A small masked image model, trained from scratch.
Training: soap at rate 0.0022, 7200 steps, batches of 64.
Data: trained on coloured fractals of 300 iterated function systems on busy backdrops, 195000 training examples, 2.4 epochs.
Rows from block 4 of the encoder, named by matrix and row number. Rows with one number belong to one attention dimension. Each number is 50 + 12 x the weight over its row's rms, rounded and kept within 0 to 99. All counts start at 0. After the name is the row's rms in percent of the matrix's.
# v: attention value (encoder.blocks.4.attn.v.weight, 320x320), inputs 160-319
# proj: attention output (encoder.blocks.4.attn.proj.weight, 320x320, transposed), outputs 160-319
v.108 095:60 37 40 67 42 47 66 46 51 57 48 36 42 72 29 42 48 47 33 35 61 29 45 56 45 53 45 37 51 39 47 91 29 62 65 49 59 47 50 36 46 51 43 72 32 24 42 56 40 46 55 60 53 52 37 60 57 51 33 32 56 30 29 61 44 39 73 59 45 61 54 40 50 44 65 37 42 61 59 62 50 39 53 58 57 65 53 53 46 73 47 51 51 36 44 47 56 46 44 41 63 54 42 75 32 66 68 58 53 60 68 44 62 51 54 64 56 60 41 60 68 69 44 46 40 39 53 38 60 35 53 52 48 59 43 79 67 47 27 52 58 43 48 52 53 60 58 57 53 41 49 39 40 48 57 42 43 55 58 49
proj.108 095:24 56 42 09 52 51 36 51 59 39 43 51 43 52 58 48 61 44 59 60 33 48 52 22 60 48 49 60 50 31 59 49 83 53 40 30 56 70 35 54 67 57 46 39 55 62 63 16 45 42 39 51 48 41 44 31 66 62 56 52 61 58 38 60 41 54 28 64 67 53 37 33 62 47 55 57 44 36 57 44 48 52 48 73 49 68 37 39 57 52 46 65 67 56 51 49 45 35 52 51 42 42 48 40 68 30 28 47 42 39 47 52 33 41 65 32 43 34 49 39 61 52 50 67 52 76 70 49 21 63 45 65 62 53 54 54 44 64 61 53 40 37 49 38 60 52 42 40 42 71 40 45 53 35 78 63 31 51 44 49
v.109 095:36 59 32 46 40 49 31 30 52 32 64 56 48 50 52 46 53 58 53 55 74 47 35 49 47 48 37 36 64 33 47 57 51 73 66 72 56 33 53 61 46 52 73 54 37 46 81 55 57 54 35 58 75 63 55 39 64 53 63 43 52 22 51 64 38 48 33 31 58 59 52 48 37 46 50 60 60 39 44 52 62 50 45 52 52 38 52 63 17 50 52 44 58 55 67 33 32 51 55 51 49 56 47 59 59 13 35 26 65 32 38 63 38 43 32 60 48 63 58 61 64 55 45 67 49 58 09 57 52 62 70 60 55 46 57 35 62 45 45 51 48 46 42 47 34 54 55 62 53 53 51 63 53 54 59 25 57 53 45 59
proj.109 084:61 52 56 75 47 47 59 66 62 69 68 67 44 47 42 48 47 41 49 38 35 43 49 45 39 24 69 47 48 59 43 59 59 33 39 34 39 48 72 37 43 56 35 55 74 77 42 55 55 55 63 23 38 36 64 39 59 68 44 53 50 46 55 26 48 53 67 60 43 27 51 48 53 77 57 49 67 49 50 47 54 45 57 60 34 57 56 25 53 66 45 50 43 46 43 35 67 46 43 40 65 55 53 45 61 68 52 65 45 69 58 45 65 53 52 61 48 54 54 52 48 62 50 38 70 40 62 50 49 54 54 65 57 56 41 56 55 64 50 51 38 53 74 54 56 51 53 56 55 18 65 33 67 51 40 64 32 41 58 36
v.110 095:58 32 65 31 23 73 48 52 59 65 55 56 52 37 52 59 46 22 49 58 62 44 44 63 29 41 52 61 48 57 48 33 47 49 38 46 46 65 55 64 55 48 42 43 37 40 62 49 49 64 40 64 57 62 41 53 56 53 34 39 24 24 53 43 54 56 36 41 55 65 45 32 60 50 47 46 43 32 61 51 72 37 48 29 63 61 57 54 45 56 43 58 52 73 33 49 49 44 46 52 32 40 47 65 52 55 41 68 60 35 62 18 67 43 75 55 69 40 47 56 41 71 60 50 29 34 61 33 50 48 59 64 39 55 63 68 58 44 34 51 58 39 67 53 50 36 43 45 44 54 44 43 55 58 68 51 51 42 64 26
proj.110 088:39 57 52 27 58 32 61 57 57 27 35 31 37 54 36 59 66 62 46 36 61 66 33 55 51 65 50 52 57 56 45 82 57 61 46 70 70 41 32 58 45 49 45 66 37 59 39 53 65 49 66 40 43 60 50 54 19 46 69 37 57 69 32 59 53 41 46 40 57 50 34 72 37 42 42 51 64 69 43 41 40 31 43 73 46 61 49 51 76 54 33 41 37 31 64 37 46 33 56 60 37 50 43 42 67 73 55 39 38 49 52 44 47 35 28 26 50 59 58 40 47 28 56 44 51 37 47 59 47 50 44 42 46 62 44 32 39 52 47 43 52 66 28 53 37 77 59 29 54 48 63 61 28 54 51 35 60 55 41 44
v.111 092:73 26 35 51 26 52 59 61 39 44 55 43 51 88 45 43 59 56 56 36 62 78 62 30 37 57 48 53 44 57 51 61 34 56 49 45 48 42 49 62 48 42 50 55 64 63 38 53 23 38 45 47 50 42 39 68 57 59 55 44 66 64 64 52 50 53 59 66 69 74 69 49 46 56 44 44 46 57 26 48 51 34 57 37 45 47 58 51 53 37 62 52 51 40 39 58 46 25 39 38 34 37 47 52 56 71 41 61 68 35 62 25 33 70 51 65 64 43 51 54 47 76 38 50 23 57 56 31 71 51 31 65 37 23 43 43 44 60 66 58 60 41 53 22 72 68 50 50 60 56 55 61 64 56 67 65 46 58 53 46
proj.111 094:45 56 60 40 60 44 47 62 50 50 60 50 59 30 23 52 39 50 43 61 62 51 33 63 63 64 45 49 38 53 41 45 55 55 35 48 45 73 53 54 55 75 33 60 43 39 50 47 54 69 81 60 47 48 60 44 49 67 43 59 37 46 46 49 60 48 35 40 58 41 42 56 66 30 54 41 41 35 48 41 51 45 38 35 64 44 35 39 42 69 43 37 52 63 74 44 40 63 54 63 52 53 44 49 42 36 47 44 25 37 34 60 43 47 48 36 42 45 53 52 40 36 48 59 75 53 29 67 24 50 61 28 38 76 47 42 66 55 60 58 53 56 56 90 63 37 48 43 53 63 52 50 41 44 41 40 86 41 43 48
v.112 090:47 38 32 32 47 54 58 55 56 46 64 73 29 24 66 73 53 55 36 52 44 38 56 40 44 49 65 50 33 47 52 40 72 35 34 39 56 53 67 91 41 45 50 41 55 57 46 57 48 20 26 45 40 69 72 48 52 52 49 68 50 49 53 35 50 46 44 44 35 52 50 54 40 50 50 57 64 48 57 66 43 58 42 33 61 41 49 64 52 61 54 65 62 68 54 40 36 56 55 53 53 46 41 29 54 44 46 39 69 57 37 64 37 53 39 60 38 58 43 62 59 41 46 60 54 43 59 67 56 68 54 32 38 46 64 52 49 34 51 31 29 41 70 39 50 28 41 47 51 50 46 48 55 50 62 63 77 55 26 53
proj.112 086:45 50 71 78 64 57 41 43 34 58 78 60 53 57 51 53 57 62 63 42 71 51 43 61 20 61 36 49 63 67 47 65 34 46 52 43 51 40 38 51 30 68 46 55 25 58 51 52 54 66 44 38 46 25 48 52 35 41 47 23 43 48 53 71 61 56 60 36 56 37 59 69 63 53 46 43 48 52 51 49 43 50 58 54 31 58 73 56 32 30 50 47 27 37 64 50 55 40 66 60 50 43 63 55 54 34 53 54 43 74 61 44 65 43 56 34 44 61 40 60 38 36 60 35 63 36 31 58 65 37 65 46 61 53 46 45 52 45 57 51 55 69 51 43 51 68 36 57 55 37 58 48 50 52 41 32 47 47 54 51
v.113 083:59 47 68 57 34 59 24 50 73 26 52 48 53 47 56 43 38 60 50 52 50 42 67 50 47 65 66 62 39 61 29 43 28 55 57 49 51 51 35 77 48 60 55 45 59 63 75 61 57 40 46 61 44 70 25 39 50 53 81 49 46 40 60 38 37 51 29 54 58 57 54 62 40 73 72 65 41 37 59 41 36 34 45 53 49 52 67 71 35 34 49 56 71 57 48 49 46 50 33 64 50 60 43 76 66 31 46 51 52 47 39 58 38 43 68 37 45 44 45 47 39 39 49 37 46 63 49 58 54 49 51 44 45 42 66 52 52 38 46 77 48 39 46 48 64 54 52 30 68 44 63 51 52 59 47 54 45 77 52 57
proj.113 074:56 60 43 74 67 25 65 66 39 90 59 48 42 50 57 55 53 52 43 42 42 52 34 57 50 39 51 24 63 36 51 42 47 54 43 50 59 58 70 50 37 48 36 54 44 42 21 60 45 58 70 42 63 31 67 52 58 58 39 51 47 45 41 43 43 43 62 37 45 42 43 39 73 50 22 47 49 60 49 62 60 53 58 65 29 37 41 31 48 54 44 39 54 60 56 37 45 61 71 31 45 24 63 30 68 40 54 38 45 44 64 74 39 59 18 74 54 60 52 47 69 35 43 44 53 51 46 33 41 47 77 41 59 60 70 49 42 61 21 49 53 48 65 46 51 54 47 60 29 52 61 39 29 43 41 58 40 24 25 44
v.114 091:28 64 43 43 37 37 57 54 50 41 52 52 55 46 47 39 40 46 54 57 51 38 48 46 38 53 55 67 67 54 55 65 29 54 55 63 54 46 48 39 55 52 67 29 42 58 44 39 66 41 46 40 72 58 62 56 49 45 48 72 42 54 61 16 35 51 33 39 47 38 49 42 56 51 42 53 63 67 49 49 62 28 44 63 47 19 36 73 65 27 62 52 63 70 35 41 73 59 35 39 48 59 24 49 51 34 45 58 30 71 39 58 52 46 48 49 57 71 50 35 55 57 57 67 47 49 36 69 68 72 51 45 35 61 28 55 63 34 47 47 56 47 58 53 57 54 23 56 45 67 70 44 36 55 45 45 62 43 67 45
proj.114 091:74 55 51 74 59 62 47 49 54 68 53 47 38 67 45 58 38 50 54 46 45 61 46 46 53 49 70 28 57 58 39 43 66 50 58 51 42 42 58 54 38 40 62 66 52 62 47 79 52 50 41 39 41 46 63 57 39 40 36 42 62 42 33 71 38 46 60 70 58 55 37 66 32 51 70 51 30 39 47 55 47 64 52 48 48 51 77 39 32 45 51 58 51 40 32 53 60 35 40 62 79 48 69 43 54 58 46 62 47 28 65 46 27 68 46 67 70 54 49 58 48 52 55 46 48 44 28 33 40 66 62 71 56 48 68 48 53 45 29 48 45 53 49 42 41 52 51 14 47 13 50 55 46 43 57 50 49 41 47 61
v.115 103:84 30 32 67 31 46 58 61 66 49 34 39 57 59 35 64 60 58 37 34 53 53 67 41 41 50 40 35 49 51 39 39 26 41 35 71 36 42 37 46 72 61 37 54 50 37 58 32 48 72 43 69 63 44 45 56 25 64 42 44 51 61 49 52 52 35 95 55 48 60 44 57 46 68 56 39 44 54 64 32 52 33 61 35 58 64 43 53 51 56 33 52 50 55 53 43 52 58 42 56 21 71 40 41 46 57 39 66 60 49 64 39 48 52 46 42 58 47 54 33 49 61 59 33 29 63 67 46 65 50 37 63 47 48 63 47 41 66 50 45 60 76 51 37 40 62 58 26 48 59 42 51 51 43 52 72 46 59 52 56
proj.115 105:32 54 80 25 38 54 33 32 40 46 47 49 50 30 65 49 41 45 53 46 26 49 48 56 56 59 49 69 39 44 64 49 62 74 52 32 55 80 55 46 53 52 58 50 45 42 52 50 52 38 76 71 54 65 45 54 52 51 66 66 49 65 57 56 53 54 24 61 66 57 55 51 56 34 47 62 67 40 37 61 52 53 46 52 67 35 45 46 50 49 29 50 44 65 42 52 36 54 56 43 64 31 45 62 50 39 51 44 41 28 32 54 61 39 54 23 53 46 50 64 51 52 42 55 44 45 74 50 41 25 58 20 40 51 50 56 48 53 44 44 51 29 50 60 59 21 56 68 55 51 52 45 46 59 60 50 52 36 56 43
v.116 093:25 65 59 55 33 34 63 38 57 48 27 65 48 41 80 47 62 48 71 56 56 63 42 45 54 58 43 51 63 57 40 33 78 45 55 96 53 59 52 58 38 42 73 22 52 70 38 50 43 46 53 35 45 53 60 46 55 46 37 41 50 39 42 45 60 42 34 30 37 53 53 78 45 85 51 63 48 33 33 59 49 51 62 56 48 73 34 45 50 41 51 36 68 60 46 69 42 70 63 72 74 49 44 46 38 31 56 37 59 64 41 61 47 41 44 51 46 59 37 38 61 65 45 54 76 52 56 38 60 65 65 52 61 63 53 35 60 48 44 55 43 39 43 49 51 37 71 67 49 43 45 56 73 50 58 50 58 42 53 42
proj.116 088:71 54 51 68 70 77 53 43 31 54 69 55 56 67 35 52 41 43 49 39 56 45 53 29 49 33 52 33 45 41 46 46 22 39 57 22 47 02 56 43 29 39 39 57 36 45 49 67 63 62 50 28 61 65 50 51 46 49 69 33 63 54 46 56 49 53 63 39 38 47 50 35 48 67 55 41 69 69 53 53 55 53 61 51 26 46 66 57 58 44 65 49 41 49 63 30 58 37 43 38 49 51 57 51 66 52 50 42 56 66 63 51 41 54 45 73 65 51 56 51 46 42 47 36 44 50 30 58 52 39 56 71 53 30 50 62 40 44 47 37 50 58 50 42 45 61 43 30 50 43 69 47 34 44 27 27 50 57 34 50
v.117 090:39 42 48 43 54 61 56 44 49 54 69 63 50 58 47 42 51 37 60 47 29 44 54 42 32 45 64 23 26 68 46 22 54 61 56 49 45 47 48 30 58 37 32 53 52 37 50 44 31 45 60 78 62 43 52 48 50 40 33 42 48 59 60 59 46 39 68 56 52 47 57 49 68 64 46 47 45 39 69 43 46 44 44 29 60 59 40 66 58 50 43 48 15 47 55 39 39 48 55 46 46 43 63 58 45 77 45 53 38 53 55 43 53 23 41 56 65 24 36 55 40 37 61 38 47 39 44 50 40 61 55 69 40 35 35 49 36 47 40 54 74 50 54 39 70 60 44 43 65 53 26 38 44 63 37 61 28 53 51 57
proj.117 085:45 35 64 45 58 32 54 63 40 30 37 41 60 49 60 56 64 50 39 43 84 60 37 58 46 61 47 82 67 62 38 63 42 46 30 45 41 33 40 70 56 62 51 72 53 50 57 48 56 53 40 47 63 54 63 53 43 35 58 59 43 60 56 45 89 77 44 48 64 61 47 74 40 25 51 49 70 55 40 49 55 55 39 50 57 73 50 34 64 54 61 44 49 49 45 61 47 54 52 47 37 53 38 41 49 45 60 45 54 41 56 33 45 59 65 26 69 52 67 45 43 41 59 50 35 60 64 54 57 24 45 35 55 60 71 36 51 67 68 30 25 60 43 55 38 47 56 71 45 64 64 69 51 73 53 42 57 64 48 57
v.118 089:56 28 48 44 54 43 61 49 51 46 41 48 38 88 54 59 72 40 40 39 58 70 55 42 50 53 71 37 40 48 27 51 48 40 45 51 76 55 47 45 79 53 44 40 46 47 54 64 30 59 42 56 48 37 48 37 53 39 21 54 48 53 66 46 62 19 81 63 45 52 56 45 37 51 58 59 38 29 51 44 46 56 56 66 49 55 43 42 41 40 52 40 50 36 44 53 48 68 44 48 67 51 58 46 53 67 41 51 45 50 58 49 44 49 57 67 45 19 52 53 62 79 57 59 57 62 67 48 54 63 42 64 65 46 43 52 61 31 58 24 61 47 64 61 37 65 56 65 47 55 55 46 71 64 64 54 44 62 38 49
proj.118 083:27 47 66 26 56 55 43 36 38 36 36 61 61 28 48 60 49 50 52 52 44 35 43 37 42 62 24 57 56 64 52 55 55 55 50 43 60 38 65 48 34 28 56 41 40 48 59 40 46 37 30 71 56 86 52 70 58 30 78 37 65 51 48 70 47 48 34 42 49 48 53 69 54 43 44 48 56 55 49 54 38 35 47 31 45 56 61 56 77 60 49 27 51 54 53 49 32 46 46 48 24 50 26 59 51 41 63 45 63 54 31 42 62 55 62 42 60 62 53 62 48 57 30 33 40 28 37 48 42 39 46 52 54 68 55 51 41 58 54 44 42 50 38 49 41 25 64 45 51 58 36 60 56 45 44 73 67 47 66 64
v.119 086:53 73 56 63 44 49 41 61 70 61 55 61 65 25 65 77 60 35 30 62 48 35 63 64 57 30 54 46 50 43 61 47 56 55 53 55 68 55 62 55 42 47 47 78 53 47 46 59 59 66 71 48 71 56 39 52 71 62 64 69 50 40 56 60 60 59 54 24 29 38 59 46 63 57 45 49 50 30 54 58 41 53 27 43 66 57 54 58 44 53 47 53 22 58 59 59 39 51 53 20 55 45 72 43 39 44 27 43 52 59 55 55 47 30 46 55 65 55 22 53 62 44 46 65 31 43 58 61 55 65 49 48 33 46 59 66 81 38 64 64 63 53 57 48 35 54 32 63 55 39 27 21 40 35 65 47 43 51 43 50
proj.119 091:47 46 35 17 36 61 51 33 46 50 44 49 34 73 56 30 46 58 69 54 54 49 40 42 38 59 60 67 62 50 51 62 45 50 57 41 59 25 30 50 67 55 73 48 65 66 63 32 40 28 34 28 43 26 52 56 18 37 34 37 58 70 29 58 47 53 53 61 61 66 35 59 38 44 39 44 45 45 35 41 49 65 55 67 32 66 51 49 50 43 49 64 70 49 50 52 47 39 56 56 42 69 41 70 38 29 70 58 63 43 45 53 46 50 64 40 26 48 64 38 49 70 62 37 43 65 50 39 61 45 42 70 55 41 17 45 32 63 54 49 47 37 42 31 51 51 53 42 39 53 68 61 62 56 52 59 34 56 41 48
v.120 090:36 47 37 62 53 55 44 50 42 59 61 36 67 49 50 49 40 57 39 51 60 47 15 46 63 43 37 62 61 57 38 53 45 48 54 43 49 46 52 27 54 38 77 32 56 47 51 64 47 42 64 46 51 49 46 03 65 37 56 72 59 67 64 46 37 46 52 43 43 60 35 38 42 41 53 43 56 61 72 48 42 45 73 42 43 36 67 46 38 59 67 56 48 54 51 68 48 45 46 50 46 65 37 63 37 45 40 45 67 50 40 27 54 63 40 48 49 75 46 48 51 30 57 60 62 49 47 60 46 54 43 38 42 59 46 41 61 63 63 67 61 34 53 55 46 29 36 49 62 48 60 63 54 60 30 34 42 37 39 79
proj.120 084:47 64 42 47 54 47 59 47 63 53 37 72 36 45 29 61 47 76 36 38 32 56 77 63 47 36 69 38 42 37 74 66 47 45 31 60 60 71 56 53 51 58 64 62 52 58 51 38 58 54 47 53 29 52 53 84 48 69 21 32 54 16 42 62 42 48 55 55 46 53 63 47 54 48 47 48 47 44 53 56 72 45 39 69 47 47 54 53 43 58 32 52 43 42 32 28 72 47 40 47 46 58 40 40 55 57 63 58 35 66 53 65 41 51 69 56 47 36 46 60 52 58 58 49 53 44 59 39 51 45 50 54 68 41 65 53 63 34 42 18 46 69 51 61 59 60 56 59 39 50 34 32 46 33 56 61 55 48 52 26
v.121 084:51 34 41 63 53 49 63 37 53 36 68 68 40 42 72 39 56 50 53 68 40 55 57 66 56 39 64 63 59 57 41 28 51 70 39 33 53 52 30 53 46 43 47 57 58 51 66 38 58 54 38 60 72 56 65 60 63 35 58 58 48 33 42 46 45 46 45 54 87 48 48 49 54 72 47 60 69 63 39 51 57 48 52 40 37 43 42 60 45 16 32 50 25 66 30 50 41 43 42 43 24 36 49 67 44 56 53 43 60 51 47 58 57 78 44 50 56 73 49 49 46 74 51 43 59 36 55 33 58 54 57 41 44 37 38 52 64 64 48 46 60 37 33 70 69 46 44 41 47 56 46 42 50 74 39 38 55 49 44 48
proj.121 082:51 51 66 46 51 68 43 54 55 65 53 27 48 47 35 56 44 52 48 40 69 44 49 46 33 52 69 31 57 54 69 56 27 30 62 73 68 15 44 53 43 53 49 52 45 45 57 59 40 47 47 44 38 58 47 41 52 48 53 49 28 65 49 44 55 61 62 61 38 55 53 35 53 47 42 40 42 49 57 39 60 78 52 64 47 50 59 39 54 57 71 49 60 42 57 56 61 61 61 63 50 52 40 40 51 50 63 38 52 42 62 64 55 34 60 55 47 55 69 45 37 51 74 42 50 69 41 51 65 41 35 64 62 46 66 46 46 47 46 67 50 68 45 60 44 40 49 52 48 62 34 66 56 36 50 44 44 50 38 50
v.122 080:47 38 60 56 46 48 56 45 59 59 55 64 55 56 59 40 31 53 22 56 52 39 61 19 44 36 55 55 50 44 66 47 41 41 56 53 62 42 58 44 45 65 41 49 49 58 58 33 46 70 33 50 45 68 61 60 62 59 43 41 25 35 59 48 46 58 33 43 53 68 48 47 54 29 46 35 34 51 57 45 34 71 61 47 57 46 44 38 51 28 24 65 45 47 33 27 51 49 73 60 26 61 49 49 63 66 48 57 45 49 65 27 43 34 42 63 39 48 56 40 44 62 33 57 53 47 44 41 60 62 53 65 37 45 68 46 57 45 49 62 42 66 45 28 57 68 57 31 45 57 35 41 58 40 51 56 62 36 44 31
proj.122 084:82 62 73 39 42 44 55 52 44 48 63 52 50 51 43 57 61 41 63 31 38 71 41 75 42 65 39 45 31 54 44 46 39 47 47 39 46 77 57 62 48 67 37 62 48 46 37 59 50 47 56 57 42 34 38 38 53 53 62 48 65 69 47 65 52 63 51 57 58 51 40 49 57 58 57 65 52 45 48 57 48 48 45 56 54 60 55 64 27 61 55 37 58 46 71 42 41 22 39 72 68 27 67 73 43 29 40 50 47 56 58 28 51 53 47 28 43 60 45 78 46 48 60 51 38 43 30 83 26 60 54 37 60 59 23 66 30 45 33 55 56 48 72 58 47 52 34 52 60 35 59 57 42 47 49 40 33 30 57 46
v.123 099:41 66 38 75 37 27 67 51 53 18 16 44 50 22 61 45 48 53 66 42 57 43 43 62 51 50 51 44 54 57 47 70 29 45 70 46 48 45 58 27 39 54 73 47 62 56 58 38 57 31 49 36 47 39 61 48 29 44 46 47 27 42 59 43 51 47 50 60 63 55 37 74 55 49 60 41 48 53 47 49 58 44 41 37 35 36 59 43 75 48 63 62 66 62 48 60 75 58 56 70 59 58 57 62 39 45 45 71 51 63 36 51 74 61 39 46 31 58 71 52 48 45 60 56 65 52 39 34 57 36 47 48 33 56 52 47 33 41 53 52 21 56 32 60 35 45 41 49 61 56 65 48 52 57 39 47 54 59 61 49
proj.123 111:59 54 37 69 55 50 34 49 47 69 94 65 52 66 32 55 44 48 33 69 39 40 42 52 43 50 45 48 45 50 49 41 59 53 54 42 34 53 68 58 40 60 37 59 45 49 47 69 58 70 47 38 47 55 55 61 58 62 48 45 72 47 49 40 48 45 59 56 54 24 49 36 39 56 51 44 51 62 49 58 50 36 55 40 41 49 60 60 48 39 64 26 40 34 38 33 59 43 44 35 76 50 55 36 72 78 27 45 42 56 58 36 51 48 44 83 62 56 31 56 59 43 42 47 46 49 39 54 48 78 59 67 63 67 42 52 54 45 38 58 57 57 66 51 51 57 51 36 66 17 50 25 53 44 51 41 53 47 65 63
v.124 101:43 50 42 54 57 46 43 52 53 64 59 64 38 51 37 52 49 55 32 51 34 41 43 52 41 50 57 53 39 43 24 66 38 69 45 44 42 53 56 53 44 48 53 73 64 49 40 51 50 45 45 04 49 51 65 26 49 21 37 58 53 47 72 52 33 55 24 42 49 58 43 46 54 49 34 54 56 58 51 64 45 45 49 42 32 38 54 64 55 52 37 63 61 58 40 45 42 42 53 48 61 48 47 46 68 54 47 58 41 26 33 59 71 58 58 54 58 63 50 46 54 36 59 65 57 48 57 59 39 32 53 28 52 41 47 56 44 36 50 33 31 41 54 65 62 53 47 28 48 46 59 39 54 55 50 48 56 52 41 54
proj.124 095:70 49 47 70 46 41 53 62 69 47 58 57 47 64 52 41 32 52 58 50 64 58 43 52 47 42 64 35 60 63 69 40 45 43 47 45 75 59 36 67 51 52 42 46 71 55 40 52 68 54 55 64 35 36 48 59 43 61 46 37 50 35 41 47 47 43 67 48 45 57 53 51 53 44 64 43 22 36 66 47 38 55 52 49 54 47 40 26 53 24 70 51 40 34 43 49 46 43 52 53 36 50 70 46 56 66 36 46 56 61 71 61 25 50 38 47 31 56 37 42 64 33 52 53 69 58 50 53 70 87 56 69 47 65 42 54 47 37 47 64 70 80 54 40 32 57 60 50 62 44 62 44 41 46 46 38 43 66 58 51
v.125 088:18 55 33 29 51 34 30 49 44 24 14 73 44 30 48 46 66 42 66 63 62 38 31 61 62 54 47 47 51 46 71 60 56 30 62 49 47 45 44 37 44 38 40 42 53 62 69 33 51 41 53 50 46 41 46 47 29 55 55 51 44 27 45 28 64 75 45 53 61 21 38 53 55 38 67 55 52 45 58 55 47 41 56 59 46 35 38 56 55 41 47 61 69 49 55 54 53 61 40 53 60 46 42 42 69 60 36 42 38 33 39 59 45 39 59 52 21 61 49 53 50 58 44 61 41 63 55 53 51 52 58 48 55 57 43 61 20 43 30 48 44 44 40 49 35 66 55 58 58 42 34 39 49 37 52 37 50 46 41 65
proj.125 084:63 54 47 79 58 54 53 39 62 67 65 40 54 78 59 70 35 50 44 32 43 51 69 38 38 34 41 53 58 68 44 34 45 61 56 53 48 35 43 52 39 43 37 49 41 39 30 50 45 53 35 47 41 55 53 75 54 39 47 50 39 66 74 44 47 29 54 66 36 59 61 46 48 60 57 53 49 60 66 57 46 52 64 47 37 56 66 54 65 41 56 56 42 33 58 44 64 54 34 48 60 64 51 42 24 58 46 44 62 66 48 59 60 74 53 70 72 64 59 20 67 25 43 44 41 34 59 37 69 50 44 62 70 34 61 47 56 41 55 62 46 27 44 25 42 49 59 58 55 64 54 43 68 51 48 57 35 61 77 56
v.126 103:58 38 46 52 38 52 52 62 37 49 67 51 48 64 38 71 53 40 53 34 39 55 41 34 32 29 81 39 36 36 54 52 51 47 72 59 63 46 52 48 51 68 56 38 62 34 50 40 44 52 28 54 43 37 40 47 58 41 43 53 47 64 52 54 58 17 48 61 67 65 35 37 45 53 41 50 40 58 59 28 41 67 65 33 53 43 61 49 80 52 53 44 42 55 39 60 60 29 61 42 51 58 58 47 72 61 31 48 36 63 50 46 34 63 45 38 51 30 46 46 64 46 50 69 38 32 57 67 65 51 59 64 51 43 56 42 40 61 64 62 69 62 45 55 50 20 52 46 54 53 58 41 75 58 34 53 56 52 45 40
proj.126 105:46 64 56 46 67 44 52 35 40 30 59 67 62 37 39 50 65 60 32 35 45 58 45 70 49 64 37 52 40 55 46 59 36 45 21 43 39 51 64 43 60 52 57 70 58 51 56 59 58 72 66 47 47 55 56 71 49 45 45 47 59 51 43 32 57 61 58 43 45 40 50 61 50 50 67 54 54 52 45 52 34 27 37 35 40 37 54 48 48 36 52 31 40 42 47 58 39 62 41 63 58 60 31 54 56 79 40 51 59 49 51 40 65 29 50 73 63 57 59 70 46 46 58 39 52 56 43 42 30 54 29 23 50 55 50 51 63 41 30 47 39 63 49 70 55 49 56 37 56 58 29 40 50 58 58 40 67 46 57 70
v.127 085:67 58 48 72 43 48 50 39 46 63 56 65 33 49 41 63 41 51 61 50 58 42 47 61 41 36 35 62 38 46 71 69 45 39 60 44 36 59 46 27 38 46 68 41 55 46 55 55 52 54 57 58 77 26 51 55 54 63 48 69 58 59 37 63 56 54 68 44 57 59 39 39 57 39 61 26 31 38 38 39 22 45 45 58 25 64 59 42 44 53 82 45 51 49 60 45 36 58 44 57 39 52 61 46 60 54 65 45 43 56 39 43 53 37 56 25 52 44 20 42 58 47 68 36 25 41 51 47 52 27 42 60 53 69 70 62 62 72 43 60 45 72 22 47 39 29 44 52 47 50 57 44 51 36 44 73 63 39 85 63
proj.127 078:34 50 32 38 66 47 49 52 20 43 37 43 74 47 59 58 75 61 35 52 28 54 66 54 51 47 61 31 48 46 70 33 47 57 56 62 54 56 59 43 59 49 36 70 61 56 45 44 40 48 45 33 15 53 47 69 37 47 37 36 65 45 50 34 55 60 49 56 43 49 60 33 44 59 43 51 57 41 42 48 76 46 53 55 66 40 41 39 47 53 19 59 51 54 37 57 61 47 44 24 55 41 35 73 47 65 44 35 34 63 70 51 53 38 53 79 54 64 50 63 47 46 51 45 35 58 65 27 37 67 45 27 65 16 54 56 47 42 47 57 50 32 47 53 61 71 61 54 30 58 43 36 43 57 78 49 26 47 35 50
v.128 107:66 43 39 52 45 44 61 53 70 63 73 58 47 71 72 54 24 55 41 59 63 37 65 59 44 62 48 43 32 49 50 49 56 57 61 58 47 40 34 61 60 37 37 64 39 60 43 51 62 46 51 42 66 45 45 41 59 30 23 45 78 52 40 61 74 63 70 49 63 62 37 36 47 57 73 57 41 72 52 35 53 55 46 39 40 65 48 45 48 60 50 59 61 59 40 34 25 82 32 63 58 54 24 33 31 58 44 53 32 54 72 56 43 40 41 41 61 32 61 51 29 48 56 13 55 71 57 44 40 65 44 44 30 52 57 39 53 61 50 43 40 45 48 48 73 58 61 40 24 53 48 60 64 28 56 77 32 55 56 50
proj.128 121:33 43 30 46 44 54 34 37 53 53 44 60 55 57 46 50 46 55 56 35 56 33 54 65 56 35 75 58 67 39 23 42 48 65 59 22 37 68 62 35 51 33 63 59 42 36 61 45 52 45 42 38 58 46 60 51 51 47 68 51 53 46 33 47 58 42 44 36 35 48 57 70 38 52 39 37 72 60 51 50 68 41 68 46 63 27 36 39 58 61 44 55 35 38 67 51 41 34 52 39 31 42 54 53 54 33 47 40 39 30 38 36 67 53 51 69 36 71 50 33 57 50 48 69 64 52 30 35 53 39 49 64 33 68 55 48 21 41 53 57 64 53 41 49 61 46 32 54 69 38 70 61 44 62 61 49 67 55 60 69
v.129 106:42 59 48 22 34 55 42 15 58 64 69 63 43 38 52 48 48 39 38 55 55 58 73 42 33 37 62 57 65 48 64 41 53 43 54 58 48 53 60 32 44 32 42 52 65 57 50 51 55 51 76 58 47 47 66 40 59 58 46 52 27 31 52 77 42 37 71 44 48 56 68 33 49 47 47 72 57 50 72 53 50 33 45 54 40 37 45 54 53 48 60 62 59 36 43 39 39 34 42 51 62 39 52 60 65 47 43 53 48 75 46 44 68 41 72 35 53 52 47 50 40 53 41 50 36 55 50 51 63 73 62 50 43 50 53 47 57 48 60 37 58 46 46 64 46 51 48 60 70 71 38 71 49 62 35 51 55 48 41 38
proj.129 111:63 55 60 75 71 45 41 68 42 57 44 17 56 52 48 55 59 53 60 45 51 37 24 66 39 55 46 36 45 53 42 65 62 50 50 49 66 56 56 71 54 66 41 46 54 31 58 48 47 51 56 44 55 36 24 33 47 46 78 32 41 73 59 49 50 66 53 32 70 53 32 54 41 51 25 34 40 72 47 34 58 67 68 55 34 60 49 45 54 57 45 48 58 45 60 51 48 52 60 42 34 52 71 52 32 43 43 46 34 44 60 54 61 60 40 58 39 46 48 48 50 46 73 61 54 58 25 74 54 50 56 43 48 54 68 49 30 38 74 74 62 61 34 34 21 53 62 53 43 66 63 54 45 57 43 48 43 50 41 39